From a checkpoint of a small multi-label image tagger: activation relu.
Rows from block 8 of a small multi-label image tagger, named by matrix and row number. Rows with one number belong to one channel. Each number is 128 + 24 x the weight over its row's rms, rounded and kept within 0 to 255. All counts start at 0. Numbers have three digits each. After the name is the row's rms in percent of the matrix's.
After each channel's rows are labels from the 100 images, of 14848, where the channel reaches its highest value: "strongest on" is what is common among them. Only what is clearly more common there than usual is listed. The data: gratings and oriented noise at many angles and scales.
# convs0: first 3x3 conv (model.blocks.8.convs.0.weight, 256x256x3x3, each kernel summed), inputs 0-127
# convs1: second 3x3 conv (model.blocks.8.convs.1.weight, 256x256x3x3, transposed, each kernel summed), outputs 0-127

convs0.57 099:139130074045136125132125154124118119115133031122110139127126133115112127149117130133128081140153133148127102120162172146145150133128146093130165147132096137161119189112127192103095132114191129142118141128153233133154135097107138117153154136132140133128120121128128098145138141109132132091129133127098132115000134108147121083113127148104124132190139069129121108144106107121123100124127
convs1.57 134:144130141147150130043123149128120090138127137128128139133173112166140109132178123125131139133124111145128146147139125125128103128049126080119132125144170128117128128117128117122139129128165149128122069117130129128101131146181124132149127106109134090142092132077126126112118145173116129135127112111134136036134129136131134128145128147178140131115131108122147126075133127143166125158081
strongest on: coarse; windowed patch

convs0.131 140:138105129130135128128120124160127129126116138121132122097127185133128124124119041202127128139112124130125128058135137073128125132133103123131127123095134125128123124126140130128128125085129143156121131155128129038126146126132120063128174125125141121171132108100076128067120144115129123128126128127126130128124128115131161109135124127128055037126184133151126130126128131129109088127112
convs1.131 075:119000120126119128137128130126131163128129130128137136119120136141128135217132241106127130130128128125133127146130135130100132128151129128122128129132128124134131139144131136131125128121128127122128134134134124119128132125128128125128139141128096118134142128131125128132172110128128193127128128137128151153125124145127128132128096128125128054128149128147127129140138127128124125134137
strongest on: windowed patch; stripes at 60 degrees

convs0.178 074:120174077087141126141153131124136156114187140109101112128128116140127141099125118145107130121153089108065158143153139152141134168134142141120142099127067136128054216126075155092117145138075100153114149137125143122113211113159138103141126125106133127132111121161137135102133153151114120138138162122136114107132136144151114172140143137141132131099126151119140137136138153111139158128127
convs1.178 102:141135158112131128069122134136085127144128125116091186093160097135129132113153119123127133143117088147134154139119135116120127115066114109123128123136114142100133127119138145092121127121084115120128101111132106112103128105131125142166125109107128168137106110028123131105112139133128132134123009012150136099147128136091141128175130122147128127150132121124134125131133123137149122154076
strongest on: medium; windowed patch

convs0.214 117:122122117108128109142127099131129053150116144118092141141101129111122111131097128144132152125117117132135164120134130130130130144114122110094093130111127104129129131122108130137162128112121149132085060128117136129115112167169124113128134139099128115140129132088108137093113102076128136130063108106102128160133138100152125128129112111132127083129115089132142112235109125130128098103069
convs1.214 076:112137124156133138126130164125128144067122189162131119142136128109122140140123141128175151120137152162118122128180125144161128137117101133165098142128139136144133126123098133137175128128127208122126128135126132123135124158131121100128091119084120134142113179129131129135129123122130113103120126140116162082120127112181128110118125123189127140137132107127105126007128126124132140124092
strongest on: medium; windowed patch

convs0.9 079:174147107145146112152167117149180130115167139135145171178134155131139126128128129123154130170176130107129132131165139130129121144146165123135128094131128133078136169120109130109080162131122114137138135142148138130121153118107154133126123108128136088155110083172142108143152114132122139152141138150145133121085016148127161132164144093147130174163128121148115137100140114145118123144134
convs1.9 105:114134187121105129112082128131115099125129109132084128120199108155110128116197111120110126136126110128123133138126139112128141110062125093112160112160125137118140109115129127095124125122124107122125093122132098125121103165129128140135122100101136130107116120000126154106107150128131128159112063019126127125131103133105145128133129128130134132124133128120120123126154129150148108145107
strongest on: low contrast; noisy; very coarse

convs0.132 079:136130158156135122131088110107142145128195143124126121138133143143106122138146110155101112156181086082126103139135114115168109138138246145115191138145097133136117143120120144140106140159111123131111138118124119146151162125121132115139177131128165147118097116158149133122137162135154126125126208160119123110130141133096130158161144132054112125087149112133114133111136138130142132128153
convs1.132 050:131136170129102119109114103124092150150142094140108171154128126146125122120145139111107177145134089134123154159168165113135141135085114096142170127142133100177127135122044114149177123140112116115106146131129154144121123153179128122164144121126134030115121103136111169092129139128104146160125128098144116082133116127116157111132106139057116142154155148149156115070111127173135108151122
strongest on: filtered noise; fine

convs0.156 130:147114126125133137126139197128129130091140133047124075128128125117136141141126128113085093135133129177109087132130146125130144119133156129168151148123128140073131139117146128131169128133126069125157126127130130128128146054116116144125141100129135128138139079164128121153165140133082122124120144168122139110104127151111136127132160128126143125128125101152125129009122142109139139125167
convs1.156 065:128124132106123128130145101125128198109128136124127082136126127134128106112130127125149127131145130145109129133150128130114145162128115128141112131123090128040176128133129121131124130142156116128129134128115129128129081255100119136126101083128098181132161121131128154128101123151124130121128139128025112124085128136127128117162130131127128128125128121147122123065132138128124126169136
strongest on: very fine; filtered noise

convs0.240 111:128137134127143122118135127136169124122227123135131122148126152139116127143134132135130106144163118124109115126144150130138142129157255130122198135135112136144110143111130147128110126155117138125131153141137133122145158114108156137145145123128140111139133127255128121128146170164113125139136209149137125125138137159130149144128148129133131130133155119141130127070155145131115129126157
convs1.240 160:168129198123137128053118131130104112127117128115097137129197113141128091125159128128128131146132109131128147170128131108090137123040109107125159126130133132079128128114127115120114128117129106130130081123128117127084129141124126151138124115104137129125097096039129103104128136138128131145125071089127129057131127131106128128150124134133130130128134125123168127119145128159148123138086
strongest on: very fine; dashes

convs0.248 116:130123125031129121118172094125121168111102127131125114165166082156136107132124127128205204126116137124040054128128128125095141129155118150125129106125089127078132128074127125114114126118099145133158139137112130121084128049112121125125095124165139098130090128121152133124127120122118127163134128103160129128115121167128131125123138128169181150164157137143127103169132121133089103129133
convs1.248 064:125134130199172134147135141129124156086132117140138110128121129120083131120119128129163163146131127102108066128185132125129166185151133135128128125149131154121150123128111125140127129126051100124128160125117128125140110219090120119150097122165115203115166150187128138152128119143131130084097187169081138132075130132124128113123123128135120136140133125134124121118117127122099132125141
strongest on: medium; dashes

convs0.39 055:130128062002191096140143140158140129130133077132105133146126101140126103140120142138104130144160129098146129129145183144131125140098151076114130151143064124143130152106159147113082135135139120142137139105134160175152142152111196127160137116097150131118112124157144101153155146134075167133130147126123136170115166120124139118126122139133119124137115114142087116171128130119098102131134
convs1.39 190:130137171121129126083102132137083104131122128118117138125212110133128078126178126124128128157111095149128132163128132123118127111046097103127154115130126134114132117125134128120125125126121127126126119125135126128084116131141128143149117118113155128130102121115128128109108152173128130147115098071136136095181115130113133137161128139141135134129131122120131128115150127139175124139051
strongest on: windowed patch; coarse

convs0.5 142:126091127081147131135126138130111128119052078128124169119137127119128128118142128124168127128095133129131124124124126139129130139146055133143093137109114130125145128127108186118130129128175135135110125128127120127118121066106127120099119126138127134128119132073110169121113040064134134124107107096132118111109097122132123126122128127145128125148135132128131130148126128101128128128112
convs1.5 086:130128120143157134144128122124179212121139122170174085128074131099101127127090118128140128060145188054125121099156126146140113145187140192142077131127162120148123145141145117179121128131156137129135132128093128126173140160119128125128129126135124120113166159138128130137148123109128129127129212183066129144049076131158135114127138120118127128120129131128122128128095119104120130128148
strongest on: coarse; noisy; kind: sawtooth grating

convs0.53 123:131198136127130130133193128156128118129131128120128128096129163124128132088123139092126125117139133128107126132125138142127128125142128125121134158129128143127127143116136138128129147121128114124152131132114129070128162128130123161127107120128066128146124129131045123177138129132118071115134130131128128125123128126137129181128128129126149149132047128126132163128126106132130128126130
convs1.53 076:119128126129136129143168127128133144137152128130130128138110114128129147101123128110130128128135128125129128101133123140136130134176138132128123105129121121137101108120128127132121122132134128213134129106122133162128111128126129105116138128123153128138128142128230130148148124128128045110128128139133128130131131099191161091126128122130121143128000131126120139129127127092128114135127
strongest on: stripes at 120 degrees; stripes at 105 degrees

convs0.246 107:128129071128072123128128136131144056135131145141116159136119130137142077124097128152032116128136120132141177114118116123158139113111160128066121087137150097138116125124113066109110130153118129125138130135078122124168133157085166128126135152122137111146193109142144112107140146129146124128175152122145103151138123134141128132140128128128108086140119135128087117133128103167148094136127
convs1.246 073:205135164120116130120092192125126149094131140241120095131127128121057124128125119127127125128129129189070107136161125128134119118120151123158135128120118126171180105118125117115101126120132130127133168111110131131138129168097135131160099100074126130060124145119131131116125137158113130129130135125122128124155123139128130134130128077111128136128137142137142128086104138176165125146134
strongest on: sine grating; very coarse

convs0.139 105:138140119123132123132117108129156136133193113124133125138114130146127135133138130146124113131198116101127117134147128121132129129145239125113148149119106129144117154127137134112126155142137128129130157125134166153151145124135169116188138174153159137124124114210130126133136203144138111122133231148126142125123147137128122151148140142128124127111135112135116124122124141118098130119168
convs1.139 157:153125166117134124067121131136126116132120132114119138125186121146127102122183127123126123138114084167122153160119135117113120121044103075126135119145135149116158123114130122125126128128129128127128100124134113123084125159153126145150118109073150130129096108049127128112119148165127129133112120044130134077150119133106128129141128136152129131129140127125139127111136128142156111143070
strongest on: very fine; filtered noise

convs0.61 128:127121126131134128131162124143129132119104142119135129094128201126131128126112119128136130125118131128126129121129129128125122121124096121129125111112135130130128122137134128114128157126139129171155125130125130049125154125126127141130129120123130134155132119099081121128113124116122000129128117118126123128126131121124188144120102127125042036130048128127129169129130120129130128131096
convs1.61 064:122080129123127128135125129124128128134132128132129141127116128128134143105128158134089103133139129112132128142141137127134123128163135140120128134128108118134123076128128123110128117135128130130136154149128131137132114125128123128128138128153122128152129150135133128139157132128128098064133142183128105128128128121177177120128121128128137118127075128133129136129131119126115128115126
strongest on: stripes at 45 degrees; windowed patch

convs0.81 103:133112117147124128128116132000137120128124130128153116146136145129135125195121166132138122129111138128134126104148126122137116141127112120114129112110132105121118118134130140139133163110128130151139119144130123111122133117117126121128126121140129122158121125120061119091150128118128118118125115112121127120112140098118103119114148126134149135140131139135130010131131052134125140134126
convs1.81 061:128131118118122128149129132255129139130132125130116135128116120152128114153153117141131130134128127114128128127132129138118128117131130101123144128159120137123118122127124130130132070124127134094120128100125128113122126128124128140124130128134143122110144119128132134123125102128135129128128114123128126140118128107131130136130160137128128118131126131125125171126129188138128124096122
strongest on: noisy; stripes at 30 degrees; angle: stripes at 45 degrees

convs0.83 104:128135140047138131109174126133132138147132138123129090129152122155128123130136117137157201124143193123053043134130123126106141118150132128142139127126107143088128179104130133131135129131077144132193195130109120133122147067085110128128148079127143091128101129139160060143172132142114129144140142128172140122101128149129142133107132128181166143132153131135113122157139150100119124105133
convs1.83 053:160134122128152145082126134120128168107134119125108135138135125130087114117115122116135163141135118111122115128111142124092167177128128145128125128134123192094174100088119110128127127128106099127123128126128128128090100217115117132140098104126128179127117157120132128110085155143118128098048131126094126124117155124089127121128133127151129136119133115128137119117125128108134131165129
strongest on: medium; dashes

convs0.250 128:127105127131138128128121128128122129111125111136125130188132171135128129153125181082154127130128140132130127125131125144164127146134120126125130063113128118134129123128149135128129160149128124179203125078122127163126132120127125148123127126126130128093126128121180120090075103116128005069128126118128124128127134118125147111102126127128093102135077130048132129127137116142136193137129
convs1.250 075:128136125128118128149122128125129135127132117139148134128121148118128124116117118255118127116128135116128121105126128163148125129138125140130128213057126128139128128122126130128144127125131128131161133211129128146133131121129128118131135128135124123093125126128116133131116119120129000128128128147127118150111128136128122142132129118126178147128135120144127127128127173160119133125145
strongest on: windowed patch; stripes at 0 degrees

convs0.46 093:141074121113161128130171112094083127141119114124114131182130064150128163131103120139142130139122124124127119148134126141147143118100118133133117106198141137121134112140128122099128134097127137125047125172142133097099138124132129122129148125100101137052103109125111130129100130120123144147120121132116158122093127153140121130135061113127070117106131135068134153134119167122125176144124
convs1.46 060:139130120130097125127175133107128118118135127118137120121172195115119147128133114225128114131117081108120132116103162111165147125083136133133129163123125122127137144106108133125136214128126109099128141209123092093132112173130103120128158136109128158118126108132007121143133087147121108137131152128133140147109123184160102121115125125130116145102165124122129160141121139162124150095125
strongest on: stripes at 135 degrees; very coarse

convs0.115 128:120149124117136136128136134126131154127174138091136141154123122125106118143129093199105091160152142131101109123124121103133112139118255118124161130135100141105130148092107124097127136130112131147131147174117119120143171130104126143110116129116125115132137123225140120147157195148127119138140226173161133101134168145123142132142137150156136144111113130130134118109118143120133111120136
convs1.115 176:142133175119133127090107130135092108135122131127105130130192117151129076127173132135128135156121090161123151171128136123103125123054109087116161123141124132118136117113131123106123131118126126129128085120145109118105128136142123157134126122087133129131094103076129134094115132151126131151122087070135146080175113137108133133145126128150132131128142116125134124121157129154178113141070
strongest on: sine grating; noisy; scale: fine

convs0.212 120:133149126141136114122132142135163124134209117136153115132128128132118135125136129158115104131173136129132130122131142132145128117121255139137176136130120133136123150105122130141115140147131131128134149146139124133150184102125136128135148096128133135133143109255138116132151156141136128134134255165144138129107136138128132129127134137135130143139131098136120130065130148134126133141169
convs1.212 114:174131173127134131067117131146111124136119130121117129116178122144132083131182128137129133135127086166120151175130130126118133112040114090121151121139135135102137123127131114128114138127134122128123102123143096113107126161125116140137133113082128131136082114058128111104124147145126123128120111089130126084166125125110132128133130139142125122122137128111171136120141128145170105132090
strongest on: dashes; very fine

convs0.187 095:117140121125139096136136153122128107137139098155108140138140138087108122129122125121169131144151159126128131141131146135132077147149135118145140116142126131153117149136124143119113132129085127144165128132169166135132143155125143121128128047120130154129125127198138054127131129135042120137114178138159133126063047129124172130130143088134135135135110130127154128128110148130156134126149
convs1.187 070:147140142126101108011113186120135128067104126116098128139175128135102120141128116115121120128140130093116129138067196118123170104083126117113135093134128122142132112108157101128157129144116129128126123128128095128179084163134125125128113132107148128136059125128123123096126128149124128128165108095148116071141132128109132123075138112137169136132136113129126120134138121130142128140171
strongest on: low contrast; dashes

convs0.210 117:140126144128141129128132200123133180099130141044112115117122125132133137134127127114119129136129126172095080136130144126124172103136149129160146132120121130038130134126128088123154126162114102129151132126131128130119129045120112149125133120132136107134139081152128152131136124160069126129118141150137128129097128201127137124128131129134145131128128099159127123095112145128146145129164
convs1.210 071:128128130104128162129153110128126211100121125107135065159128128135118124108126127121145129132136129138080105127148122127111169148123124125127110131124123146044160128128135088133125128132142114130130128128099123120133101255114132126130116094128079154131153130155136153130078127138122136074101186128061128129115128131121128110150128130133128125124128128148118127118127126113109118142151
strongest on: very fine; filtered noise

convs0.102 085:125142134121129131122128132138126150132197130090129118108146147120117117135060132141085142149167151128109138144141118136147130116139238130137146132131108157127097147128121135155125138146138143135144190130132142127131171137072151119146146110095128120119120133192124117127171177155107125149129227173128140092155138152113145153116136122115144116135132124154158148095128136149131141135154
convs1.102 064:222111118133112128064132161117133121130092120138130115095141138099119121145090120127128124129144131131136130112150122124120106123113102129155138140135126128086173133129129109118074138166135107129105158129151141124135133129046158135125110135136099141140153136140129020139128119127055107134140130128108137074140212139126094149125116125143145126122133121112144141118108139140130133094105
strongest on: dashes; very coarse

convs0.22 094:208131129119172185147132134180134177129154141136117137123125133128001078112120114131133122134166115124120128131120127117125119135120143119130131127165144126127124136091119131127150128123146139140128147125198139130142140106132122140060167029116147135128120122190125088136139163142098125138121187128123121127125080128136164132126133104132130129155128100140151135117126131126120099145133
convs1.22 062:149129097120128128051110128123128047083122149111102123189136117154128105128132121121126128146128119128128143145090187102127128142075078120107152093129149133105117124128124132090137128126128120127128109127135124129102112143174125139086130128135177128198126109098128101125121128152128128144138128110127128108130181121135127131124128133129131128114141116127065129126159120119128128199118
strongest on: low contrast; noisy; coarse

convs0.40 079:127165120138123121133172109112158149104192119145141112136108139151122077126140130126124117161174146082129099116132118154130121138137246131101158136110089126130135143126104135120121116143099137135128161111152144137136157101108132111141111125137133192125106110170131116142147197170120145143122221151125121133134132131087106114115161138096128147132150145129111132105124120115133134124175
convs1.40 059:143122170132096124076113114105120109117128106131084156165112083157136143117133107106156163151100100130139157104134138103139123132102135051146146116158119114112144125102060120112178111136125107130121146151139117152108117172184116133160126111147141068134156108082133156106110122166141136129139066132175113107138099127132124111117118145100132136117141148143113113073106120159125124130104
strongest on: filtered noise; fine

convs0.158 109:134114101126026128159129128111121057131139117190123107133099144137128128135134128133105142131122128114181146128131119130113098155126128113136132082132079127166127111128085084106088131135126130126113139128069023131136125151106170112120098125128128135137132128129128117120128153128152128108181129160129126152128123122136129128133128128122119128139128135084066128150139127149133129065127
convs1.158 062:147131175105092137147084164127128229110130169207132128131120130120098110139160125128108140132128099161105100116158132129125069143128155114115137103121154120136133078113065125114121129125132127121140138128099132134104116115107130135131093138128129125047128135093127132118117128128120132124126135131057128148167098129093125152130117122100127138131147128173151128116117131162148122126147
strongest on: sine grating; stripes at 90 degrees

convs0.170 066:125115132118150126156140157095110110142112132106132159132118132150119113144092092119101126131136172142133122119145162097151124121127120062147132166137115105122115132122141115128151168083011135095114153135160128097139159137105128123112133121083090097143139092123139169165117125088135113139117124169152089127107131158174108126117116132097121105117114099148127136127123119068147114182154
convs1.170 066:194124121170131096116150118106144140185125055156156134092119130093131128148060132105151123107116165100120100101121108120140106092158120130119073107096100121178129111119148130179137126128103128121188141127138136111155164132083128113126156131156128152130160166147126149141147147125141136132159160106057138124109119135130126137139119139097126133135122133136116124162133110114125158117185
strongest on: very coarse; sawtooth grating

convs0.4 115:133128115110128110095136133132129128114134172115128120132134129122122137152130132140139128139128129151089113128115141137152128127164157152150215133132133128128131131123133134140179128154124132128161128132180123133075153091114156145131158094144140084129121116145125144127140164167137104172126156134123132094112129197109135150115128121124131126131117127174171140069136130118130146135138
convs1.4 081:154128128105154137065128105135128152133128117130108127126128125134121108122158128128148145137132132123132138130157114117073165124127128132119128128139151133017128127131148100111116123128139106129128108119137129126062128132098125134130105085129128133118131139128154099128110162148143128103089122123133121120099128123080128123183128134110128128130129128126129127120126135094128075169089
strongest on: dashes; very fine

convs0.72 108:119129129129130140092123062128119138164129120120166179069121127139121138124145121122126133152120156049119128116114113108117152118198109157135165133123108134164140118127134191166135121144132092107125117130125160133137115117109131120133137168130119124118056122099108147137123093100120117128117108114130123093072098128128112156151165135132140130123124135120151136112145123053127152096115
convs1.72 077:143118131130139140121125081118141157085146110138129090122127126129128188136053128108141121145129142148151119106128077135111136124186156196144130128124121124108113132146135125125117123102128128120137203123112146133138138107118115105065131160188129122124149128137125128131130128096143128123141142140137142123086097136128134063130120128084095122129136151128107114132121137085117142111174
strongest on: coarse; windowed patch

convs0.92 092:128132090128132126117161126125129139125125097128124132168135132133131148115107145109134131128145134126116137157134131154129128135131118105125128130204128135119123126155140124143123198117125121131141136153093139121128118127110129183126110128117118117095121132119118128158126123140128185108128115174122129116118101125148068133133210135127146123136141129109118156123127129129126137124132
convs1.92 070:095046128128126130143128126129101128136153132126104130135121124127130148138140170110129128128128137127135128103131129130128128123150132136133123147065129126154109145132129128123128114137133124107132137091131123128131128128118128111128104128131130123130133133128139132152133119122133128129128133134128101166149137137131128128128131128128145062124140128179134123128128131132128133139139
strongest on: very coarse; stripes at 105 degrees

convs0.142 082:133187137131137127125128174126146132104216132138138142130146149127130121125116126131099110132174131131114121140128083135129078116147235118133128119129062120144138142128130137102117135146128129128133145128087130129116162107132134128193131204173149128128138128226126122135140165134153093142133186140131123130124103140130124128174137087117128128102125125126135120128149128150140120128160
convs1.142 125:130128128121128118087111135130095110130128127126092149115213112150130107128203127124128127139119104157125134152124131112090129108077107090126161103138125131092132122121128118101128128116124127127126084121157115121069119130150132181158123083095170130125103103027129129100122135171126133138124116034137139114145115132119131133134126152138130128128132115122131126115133128137143119143109
strongest on: windowed patch; coarse

convs0.183 126:128140124128134128127141126156128118128106132126130128061141098128128126095124067142124130114127145133115125115129130135100130123130122133128128128027131127128128150128130140142128044117128123149098127168098127094134148132127128121128128128133095121171128127125129128147125125130127135129133122134125153124123128158108169135128041116128083136131140142162128134122128129128129054134127
convs1.183 076:132130128134129135152136128122129128130128137131141132098104228128129152085112168254108128136128127108128128130127128143116122128154132136131127157061131121127122123128127128180130250118135126127129128221133133115128133123128132134128128131124121132107127154128120128128150128128128124084128126150128164137111138119145133128127124128128122139126123128053128127129128132128128128086137
strongest on: stripes at 120 degrees; stripes at 135 degrees

convs0.103 133:128128128125134132106061128143129153129128130122108131117136129121128128145123057155151135166126137136117126121130129105128120120149129121141133132092136128127128152128128137121127118106128129043099134061138127129131162128123129040128167129131192125118128110133133126104111131128134151130128130149125122110130124118060129069131127127128059127127142129113135132128128176125134123128128
convs1.103 071:120141113128130128176158126111145132128098132136125128153079128123128127130128097106149134113127129128129118136130130140130128129160128135129128110150123131138118118122128129119130244126128128255123143142128146129128133128119126123128133130132113129129129127144139130109145131128107175124130133135132127185134135073129103169128131126124123133128105128133115118132131135127128128185130
strongest on: very coarse; stripes at 60 degrees

convs0.146 147:128120115130130134125159127179119130116115121135128129176144124130131105029119166065146127136121147135128134167136128160142132131134110125128129128129130128130134124129140129120127120156123114146138112042121125151128118115121123145126099128128101128125127130103132125133114126119128135100113091128111115120128128123132162121115090128127150066134124128097130196128128097134136139125116
convs1.146 090:121000114134129124167130131123124135127127128129121130128108130128128126199119143103127114125124132125129128089128130143158128128152133144121128121103129125131128123123128111103121228128132128117129128210128131134143129125129128044127076130128109120112135139128126130131136023135128145122140128155133089163127128127128123127128128126128135029128145126184126157136128127127082143146139
strongest on: windowed patch; stripes at 15 degrees

convs0.16 073:099162144099137131129149183135138135126181126123132123148102146130093131122123119140108132148197152143117084116124132103127125124138213143144138155135131128105114177094131137057110125112076131144121183118111103116132131099097138122129127132112144068118146115217120103161127178157134129134120206145159126128130128145107111139140144160161146145133136092132133104134124148121136109117134
convs1.16 065:199130132126126138051106123124131135129142125080105122118141126095118117119149127100155148114178093175108145154028137127126098137113135097126066097131113135105145111143167129132164119145148107116138107116113123116092142165175104127155126097125140227140099101128121074103138139130128134148107130119095131106131098132123127132153141136173126131117140156143124145143117120105155135147139
strongest on: filtered noise; very fine

convs0.221 105:127137131150118098134132151123149137149216109134153127135112146120104134134146126143119115134142124120128120133126128116132135136109255128115153146125127127138111148108141125116083144146135149124141172143137134128164147097094140141144130120119149130125140098255129127126136192138116115135132231129143129135124148126135124146129144134125128145127135115132114142100142130122140131130170
convs1.221 131:137130141125138128074118144148123112126111129127115134126186120128133085129188137133114125133123096156121151159123132118119130121034117118124157124137123131103143118117130128126122134128128117127128091126138103114116125145134121153132130115098133127138085089056127123124117157128126130140121072081150133086168121126107133128145128144133131127128134128128149130122133127143161119136094
strongest on: sine grating; coarse

convs0.194 095:138152133157136131123146132121128104122120132167130174143128132108126120150126153110173123182132143109145130130138119131155083152133128137135109114134141140089143156140115143132124141128095125149137130175145127131096135122119162123128115070136139126139126122130123118139139065128098124139087128164140126123079000152131152134128146058109124135143130132128136131121128137128136155129120
convs1.194 078:108131153123104134129107152125134107047128122127105131137175099150076126117128103100060126142128128071128121125118168122123187118101120137076144099160118128126132096125163112105134117130134112127128107126128114124156100175126127122124125128103127128107097136052128127106133129128131129141130116087130123137140142125141151122114138080132127128125128122127126120132128130105152105129155
strongest on: low contrast; noisy; very coarse

convs0.17 063:154174116121129133146068103078129151157129127125110137118136091157129121198128123098124124133133145098097148131126128109175129115136138128114126140040127117131159189104119132144123076149131129087104123099144130130135137143120141125137112127103140123117105145131129130116118130120135097149131133146128119115130127082123158142137078133127106173134009098135140105137118147097111139139095
convs1.17 063:102153123162141114143049110109123120118144127123124123125128170145131127114144147181102120149129107131128118138144127118112120141125123124142147125138126143128142125096120132121147195169127114192126128171136139175103140146130169150103151165116127141160147129129181142117152110136127081115109121126128111129142128126146152114125136124132149138067044124137124145120116113136129184160127
strongest on: stripes at 120 degrees; noisy; scale: very coarse

convs0.253 074:154134131144159143109085122159124100124129122112106129116144142092130093104122123158151103137117130120125117122121133124106130155153115126124124077068127122114117157101130142119130017136130092155123100095106140160136190144123119069118095140137134120185126138121180117112150121106121142129129113113107102091168137111044175126153017147115132124094167123120101115117136141123124134124123
convs1.253 055:128101114129102141138132136068141114135111124137097126129126152111127126118131111156112136132129116105130126112129137134137128140143128105097174142129103128145163147116120128141128242131133132183119113181128144118128150123128119120147107115124135112066127161085087120116116131161128146138118131114146117150132113182108114126117120110125121139123176134111126113122150117127130121130107
strongest on: stripes at 135 degrees; noisy; scale: very coarse

convs0.238 071:128157136123161163128139131112135135128174118114127136153125130096183122161050134107128183125154131108126124121162176125130134121124225100126131136137097138135128159128126146165036120132120143135200151125068134121098122135154123101187141154138136103149117086154109117133167144137138128122147153159114143103114163132132133134127108108123124158154095117103140127125131136142101132156129
convs1.238 067:128128178118121143048116150120107097128114128128084134130139078177066128092162102128132149163128081128137140136123128101103128116082102110130142124144125140105131113122126128120165125127129128122128061128134128128104114114164129128167127087120135118128127137008131128115110158165123127149126118099138128101121118147126128142137183128132120141125137133121172124109133128141136128148117
strongest on: low contrast; noisy; windowed patch

convs0.67 107:141168132124128071117127153148170129116179142105124112149142116123133148136120123149128116135152122135108128133154153127130141127137194141125144137139115131123123138124122129121139137139112137131134146117124108126164138129095158142183134127164146112138148110206132148132143215157115148147134188167128128151125154173131134164138141134124144133126133113144122134099140132120138121136178
convs1.67 134:146129166125132126073119127141092108137121128110095138125212119153130080121204126124129130134122108136130138177127126116108133121037104107122154120137130144094135119117134119123099128128126122125127083128148105123077125130135129141156125118100140130127116122070133121115121153186130130131122096073131143056140117133128130146145123137138140128128128120122143127113148130160147114151064
strongest on: dashes; very fine

convs0.121 101:128129126027125130132136128173127138138155113124123120137138092154124125128123128129087128145143197115125126138144126146138141156155139138119132116142041143130149164040165157135153129129152146083129136127165128107149135091136148121128165123129132122126096165132151112141130135130131133149126134150057122124109106169136157125111125128064109128179132068145121095151117082138125047128124
convs1.121 052:111145113140125126100119150135120072144144131174112141100128126141136132137102121128103111122128148128189168135130128132095125133125122121203154120151107139093130140122200132116132133133166080127128133121146123125128114137126122133135118131084128138152128141098090102131125141128128134142169084130138139137124118142130130140126124136210160138070127106124104125146117134182125164132118
strongest on: coarse; windowed patch

convs0.229 099:133135112042182151125135178145129121120126000122118131133147128140139126127113127145112099136129164144103090128170185136132132136149127089129142137125026145138143164076128165135097140108196142140132127128137201133126152037121129119131133130146128118123119145128131090128128129129122134116125129128079145120045120111150123101115121124136134128194161094132113123155098120134111115104125
convs1.229 070:132128158209135133046117176111132104127136141150128153132129119138136138131114089101118159105132112108142127116132129129136122116128134128117125126160181148127126105122132102171179123128189111116117128098110175128123086205169123133128131128137131052108121147092126096120125135126060131130114127143145137098056100133135134134144128130166128130097136128131182128118145134122118120156169
strongest on: coarse; windowed patch

convs0.99 085:129114163121156133151137139133119128094116107122140121095126130079134138133145116119158115160089115145140108135148161134132128137117094138147128157113134154141146126117124160125150119132164097120145072123119127144115107000128100140115138120134105145122108116100128158147126082067113130105107124108131120115079130108127155137126119117122149119142140135141126129093100126117147153082074
convs1.99 062:141116155116146126110118131128153121139124180143128125178130118134109113124143119130137148128197138078136128133158140122122150125128126138121130124128172132120128124098173118130125126128215128125132040124106128124115111241123132132137100091087131107103151121109127130130124143128107128119093138127107128119082112128107140116137127131106158118091128118101124118096136128106128117128133
strongest on: coarse; sawtooth grating

convs0.163 194:110111110130129131140139103175119120136059132121131135118128103135128122106127127047119127095112135116140129124127129126106125123126072132138081143132128142131132113146134104104136129122127127137117070148142105150130109128142126127126129120120056126154100125083148133118125054086133112128127047074127132127135123149139167127070063121119125127138128131135121165128120097126130128123094
convs1.163 080:115116128132118126130190128176129108150138129125160131085100126117130160123112160131138128128124123100126135116151130131137128131131135135128125129121149106146113127120130128118124139128122135146128128167132128189130144122129138108128120129124152128150132157137166121146180112097128130123131124167137128127121136049166104102125130117123159091124093128111134241126131130128117124127116
strongest on: noisy; scale: very coarse; stripes at 120 degrees